A small image classifier, trained from scratch.
Model: 48-pixel images, width 192.
Training: 8800 steps, held-out accuracy 96%.
Data: trained on numbers of one to four digits printed on busy colour backdrops, 147500 training examples.
Rows from block 4 of a small image classifier, named by matrix and row number. Rows with one number belong to one neuron. Each number is 50 + 15 x the weight over its row's rms, rounded and kept within 0 to 99. All counts start at 0.
After each neuron's rows are labels from the 100 images, of 14848, where the neuron reaches its highest value: "strongest on" is what is common among them. Only what is clearly more common there than usual is listed. The data: numbers of one to four digits printed on busy colour backdrops.
# fc1: MLP up (model.blocks.4.mlp.fc1.weight, 576x192), inputs 0-191
# fc2: MLP down (model.blocks.4.mlp.fc2.weight, 192x576, transposed), outputs 0-191

fc1.307:49 52 49 31 54 40 33 15 48 88 79 34 62 40 17 77 73 49 72 23 49 53 54 45 70 44 58 45 71 54 25 48 22 47 57 60 44 52 64 59 34 39 48 81 53 58 41 70 66 52 45 80 26 60 30 53 51 83 58 50 46 39 50 46 44 61 20 57 49 54 22 61 52 49 56 63 59 59 55 69 50 52 44 68 86 55 17 30 20 72 29 66 41 69 71 70 30 53 44 25 67 48 64 55 48 64 48 43 68 52 49 39 57 57 37 52 37 48 77 51 50 54 44 60 36 51 38 47 41 49 50 16 59 84 58 78 40 63 50 77 55 63 37 36 20 74 55 38 47 53 43 58 49 42 47 37 32 43 37 53 73 65 71 57 69 54 40 46 60 70 68 39 51 53 45 28 69 28 38 48 43 43 59 57 58 74 33 48 65 60 53 62
fc2.307:13 56 64 56 68 73 49 44 45 51 76 53 44 74 74 64 80 59 48 59 77 52 79 55 43 40 66 48 29 73 38 61 44 44 44 36 34 64 25 67 62 52 55 35 51 48 56 44 22 41 16 48 48 24 14 41 53 50 47 41 54 33 64 64 61 78 64 44 39 68 56 60 52 24 41 55 42 44 52 28 62 51 41 43 39 73 42 37 39 44 69 33 57 43 45 57 22 38 22 37 46 33 51 49 51 42 26 49 29 73 40 48 54 52 50 56 43 34 43 55 44 42 26 47 43 33 59 65 49 76 43 48 38 48 75 25 57 53 37 51 43 45 36 22 34 57 30 59 41 33 34 27 52 80 48 35 37 38 37 74 44 32 51 43 71 61 44 56 46 41 23 73 72 11 30 51 64 48 69 40 84 45 82 56 41 67 70 57 45 59 39 59
strongest on: grey ink; teal ink

fc1.144:61 49 74 52 30 37 31 44 61 79 26 50 39 38 38 60 50 59 50 72 56 36 57 51 19 56 36 37 79 69 58 40 61 39 59 52 42 37 50 51 51 65 82 41 87 64 63 64 58 64 54 64 62 44 55 46 43 64 39 58 60 49 71 29 76 68 62 54 50 56 53 50 74 66 55 33 74 33 54 50 59 46 44 47 57 62 33 48 91 59 44 48 53 48 66 54 50 49 49 64 44 30 54 51 44 38 61 32 54 63 52 58 07 60 59 65 35 41 50 54 45 50 16 65 21 42 62 58 67 59 47 60 70 47 62 63 50 34 47 43 41 56 55 57 42 43 58 63 27 45 60 29 76 18 73 99 59 56 57 47 52 37 33 40 92 21 46 37 54 42 91 29 29 45 40 54 47 20 34 44 61 44 42 44 48 41 48 44 27 47 43 47
fc2.144:62 53 45 82 11 43 60 48 49 61 35 25 57 48 81 66 28 51 66 36 52 39 28 34 24 54 60 32 49 64 49 65 55 39 59 53 75 19 81 64 48 41 53 69 49 37 56 29 40 53 77 48 44 34 53 62 41 62 38 62 46 42 83 52 42 53 43 41 49 53 60 57 25 21 53 82 35 36 56 69 34 60 69 42 60 45 55 81 46 44 52 48 27 48 56 56 67 59 67 49 47 37 50 57 71 52 76 47 41 35 52 40 47 49 64 48 39 25 72 45 76 53 77 36 54 45 58 42 46 36 57 60 54 24 44 35 77 62 33 75 53 41 66 53 71 62 54 52 41 66 39 91 77 49 43 35 40 49 37 54 29 54 50 54 47 61 51 43 47 36 01 43 25 54 48 49 49 79 25 54 14 57 57 42 36 68 57 69 54 37 28 47
strongest on: length: one; last digit: 6; brown ink; last digit: 5

fc1.24:72 53 35 29 77 60 51 55 33 43 38 60 60 36 45 70 56 36 53 59 30 51 52 65 47 35 51 54 38 58 59 63 22 52 55 56 55 71 40 60 45 33 58 43 49 40 31 41 29 83 44 52 39 50 35 46 46 52 49 36 51 74 48 72 61 44 55 59 78 67 69 33 54 61 64 20 77 53 68 39 59 42 46 76 40 35 79 60 60 75 50 52 51 99 70 54 57 48 48 45 32 55 16 49 47 40 58 72 44 69 39 15 68 54 68 51 43 54 45 56 61 40 59 12 47 41 38 62 18 46 69 34 44 70 65 47 76 25 43 46 74 35 21 36 39 38 57 34 68 45 52 59 42 49 60 62 32 41 61 59 51 40 37 39 49 45 71 37 47 47 56 77 38 45 73 51 88 68 20 46 54 39 60 72 71 58 45 65 46 73 39 64
fc2.24:35 64 44 61 10 48 85 40 90 92 65 32 43 75 53 40 40 72 30 50 47 35 52 43 33 46 57 73 55 64 64 37 41 30 71 49 51 47 78 38 69 26 35 67 17 53 60 64 69 59 54 62 44 36 61 52 61 62 69 47 55 44 78 48 41 37 59 49 66 64 47 41 46 58 58 68 60 47 36 38 69 35 46 43 51 67 50 73 48 19 61 52 35 30 49 52 60 57 60 49 33 76 48 44 53 43 46 30 67 42 35 35 58 28 37 40 53 49 64 57 57 49 28 63 53 30 63 54 40 61 34 38 36 74 28 46 35 32 51 35 31 67 69 46 66 35 42 53 60 50 23 83 68 27 19 63 67 57 62 68 44 56 57 37 43 75 55 49 55 39 81 46 28 49 69 93 42 57 50 51 52 43 56 34 29 31 46 53 48 45 45 40
strongest on: grey ink; pink ink

fc1.546:43 45 55 57 49 26 30 30 60 57 53 50 35 80 68 21 52 39 45 50 60 65 39 38 24 48 56 61 17 52 41 58 57 41 60 64 68 77 58 43 56 47 41 46 46 65 50 69 54 45 55 40 56 56 53 44 52 69 36 70 31 39 79 51 50 25 41 67 42 70 63 59 21 43 48 62 80 58 46 50 72 47 15 53 55 72 49 73 56 54 45 56 51 55 67 35 48 39 53 46 55 54 64 60 42 50 56 70 69 34 32 50 57 50 67 61 35 56 67 41 19 51 68 70 03 66 57 30 66 57 29 39 62 30 69 60 47 46 45 47 58 71 85 68 38 28 39 32 73 39 73 55 36 58 28 67 73 57 55 71 26 53 46 40 68 38 60 36 84 32 48 73 51 47 53 43 57 39 20 54 44 18 33 36 71 54 59 43 37 52 61 16
fc2.546:58 55 46 63 69 74 68 47 64 47 40 53 44 30 36 74 54 71 47 57 23 57 56 57 49 51 06 15 60 44 68 58 64 43 54 56 57 52 74 77 37 28 42 44 32 62 48 46 39 38 55 71 44 32 59 43 11 69 54 36 61 41 70 69 31 69 45 47 74 33 70 44 36 51 70 22 46 32 54 31 32 44 62 59 67 40 68 86 48 51 46 39 41 29 58 47 48 60 37 51 46 44 46 27 42 84 41 19 33 21 67 59 67 55 44 71 58 49 59 49 35 57 37 52 30 60 50 62 49 32 72 78 27 50 34 41 33 42 45 65 40 70 42 44 23 48 78 50 54 77 51 57 70 63 19 49 40 60 45 33 28 51 64 34 47 40 34 64 46 43 63 29 66 39 42 15 45 45 53 44 61 47 44 47 73 44 41 32 50 70 31 51
strongest on: length: one; white ink; grey ink

fc1.133:41 57 69 08 42 54 59 40 62 63 43 63 64 41 44 46 67 65 56 32 45 34 32 60 67 52 65 55 24 79 58 32 52 44 28 49 49 37 39 40 45 59 46 77 71 43 65 50 38 41 48 49 33 24 76 38 45 40 54 27 36 42 18 44 48 42 57 46 25 58 36 46 38 38 56 72 45 19 58 27 40 20 61 56 22 28 40 34 42 32 39 40 46 48 41 45 74 49 76 37 76 57 51 35 42 36 51 20 12 66 13 54 62 35 54 60 72 48 44 59 62 60 49 56 40 55 73 45 57 69 45 65 38 37 75 55 75 43 49 39 67 45 54 48 62 46 80 77 46 28 52 66 62 78 48 32 63 68 45 64 45 55 46 54 55 44 51 38 53 81 72 67 58 54 66 43 31 41 61 45 40 64 31 56 46 29 16 64 37 56 74 60
fc2.133:76 41 47 58 64 47 44 53 51 29 19 46 73 59 57 39 57 38 34 52 43 21 53 56 69 66 58 74 31 44 51 49 34 39 63 51 26 59 61 81 69 52 64 75 32 64 15 73 89 32 39 65 29 43 71 64 59 68 53 39 55 26 41 70 52 65 59 64 49 67 32 53 53 67 62 62 36 73 91 53 44 52 47 24 56 71 72 44 35 76 57 57 35 35 59 61 44 64 62 35 65 64 37 59 45 46 60 52 58 55 41 54 35 50 57 24 77 73 61 59 29 49 39 39 62 29 47 64 47 45 32 41 35 26 16 42 62 41 44 28 42 58 23 48 72 58 52 31 42 45 43 63 42 70 42 53 75 37 51 39 83 49 40 35 70 55 52 41 36 47 70 39 57 75 63 48 40 59 41 50 67 49 68 48 30 53 50 45 30 67 22 62
strongest on: length: one; black ink; brown ink

fc1.533:58 24 41 51 35 40 51 52 44 42 44 54 37 47 27 55 31 57 70 56 54 62 44 62 50 26 28 51 61 66 45 70 71 34 64 40 43 52 76 40 60 48 83 67 53 41 56 48 36 60 07 61 55 41 30 34 36 66 52 25 47 30 42 41 43 37 52 56 57 77 31 80 45 65 61 37 55 48 49 42 34 73 67 33 29 34 69 73 59 60 51 70 38 39 34 33 68 42 56 26 40 51 60 42 51 43 23 55 41 61 45 64 68 57 46 84 63 40 52 16 47 25 29 41 78 07 50 51 53 53 31 56 55 54 68 45 72 47 39 32 57 68 42 49 40 51 15 52 56 63 44 36 37 51 23 29 46 25 65 49 66 71 63 19 43 77 41 77 52 63 57 55 57 28 32 68 73 55 52 63 46 60 64 57 51 47 46 42 74 37 60 30
fc2.533:69 44 59 25 33 37 57 66 48 84 44 60 39 96 50 62 71 49 52 51 53 28 38 33 65 53 70 29 49 56 57 34 51 28 40 24 45 24 42 61 59 60 45 47 46 15 80 56 76 05 33 70 42 58 63 37 40 62 60 56 50 55 68 38 35 31 46 31 56 15 61 47 41 48 39 57 49 32 36 66 39 52 57 52 28 54 41 58 76 65 61 31 68 23 56 64 24 40 45 28 71 44 38 39 42 63 66 57 39 45 28 28 65 67 46 72 64 52 66 69 69 36 62 46 24 70 33 58 55 37 42 43 45 40 45 45 21 47 56 63 42 62 59 83 38 48 42 57 48 57 41 59 39 42 52 48 75 60 69 61 32 59 72 52 53 57 88 56 66 67 30 64 51 37 45 53 49 71 72 52 55 38 29 32 56 56 68 46 54 51 43 53
strongest on: grey ink

fc1.215:70 24 37 33 43 41 55 35 60 59 50 55 81 78 34 46 65 71 35 59 50 45 60 69 57 64 85 43 51 44 56 27 45 36 41 50 19 31 59 46 50 86 51 52 59 22 60 37 43 64 43 42 52 20 81 77 76 73 63 38 09 39 62 45 62 69 53 82 43 49 49 71 73 51 59 60 26 39 30 47 25 60 35 53 82 60 57 68 40 79 57 51 35 53 48 74 48 43 48 36 45 41 47 61 47 62 44 54 37 53 28 46 51 47 56 53 33 52 55 63 46 43 54 54 51 47 34 76 56 32 13 50 33 21 61 63 45 29 55 45 67 73 65 26 55 42 53 36 64 22 62 61 57 41 66 46 56 36 82 66 56 79 36 59 37 40 52 41 48 47 26 40 46 38 44 47 47 54 47 50 45 52 67 61 48 53 26 65 50 23 67 32
fc2.215:21 55 48 39 49 68 17 76 45 54 67 58 47 55 66 46 36 66 28 49 69 44 61 55 38 28 41 50 35 31 70 60 66 38 46 47 52 56 94 64 42 58 34 41 24 44 20 84 58 51 47 50 46 70 29 69 38 30 44 62 31 68 35 63 35 54 60 47 66 34 60 63 03 49 69 53 36 61 65 68 60 41 28 70 31 27 66 41 66 31 65 64 59 56 39 68 31 31 51 62 55 61 67 70 35 14 46 37 37 41 55 46 65 41 60 61 60 71 56 63 31 51 65 72 24 32 45 34 66 33 55 46 45 54 50 73 65 53 74 56 65 48 46 63 57 35 53 63 55 58 49 59 48 54 69 61 41 62 58 76 59 57 61 33 37 54 42 56 30 49 46 54 54 72 59 53 26 61 09 43 54 53 65 39 39 32 54 28 64 46 19 64
strongest on: length: one; the digit 7; last digit: 7; last digit: 1

fc1.152:45 72 58 29 36 20 49 70 43 30 48 51 63 48 55 64 39 46 22 61 40 47 61 73 49 65 75 70 45 40 49 43 59 67 32 34 62 54 58 41 41 82 39 69 65 60 75 20 38 46 38 48 40 43 50 20 50 47 29 47 55 70 39 58 61 40 52 53 74 61 59 44 60 45 39 45 21 41 59 55 66 25 39 55 52 49 45 60 45 67 49 47 78 49 23 54 62 47 40 36 29 52 72 67 53 61 57 59 65 38 42 22 51 55 42 50 80 46 72 48 80 66 53 60 40 89 40 65 27 59 66 22 56 41 42 30 63 43 67 37 67 38 47 40 47 85 78 43 59 36 26 74 50 92 59 69 59 50 54 49 90 54 52 70 64 38 64 41 24 50 60 72 40 73 48 47 61 53 37 37 74 51 65 35 54 43 40 57 24 65 54 44
fc2.152:37 48 50 70 34 67 43 62 45 59 67 31 32 35 74 52 63 69 68 36 51 43 56 20 43 68 17 53 73 48 44 58 38 56 44 57 21 37 75 48 47 45 56 34 35 51 33 90 48 29 69 29 45 44 36 73 56 39 27 55 72 49 61 47 54 60 44 52 52 74 42 23 58 45 46 60 52 28 47 53 57 47 69 43 23 60 33 58 52 44 39 41 38 23 51 49 60 74 82 50 75 25 03 64 52 56 44 23 60 55 57 65 42 59 66 67 61 49 30 42 51 45 34 42 49 44 69 41 58 51 73 56 47 58 39 68 49 73 44 47 14 57 25 31 58 57 43 41 53 64 70 57 60 69 36 59 40 20 39 43 18 53 64 18 70 39 46 40 30 65 34 57 52 64 73 32 69 40 27 55 53 33 33 40 50 39 64 49 28 44 37 48
strongest on: length: one; purple ink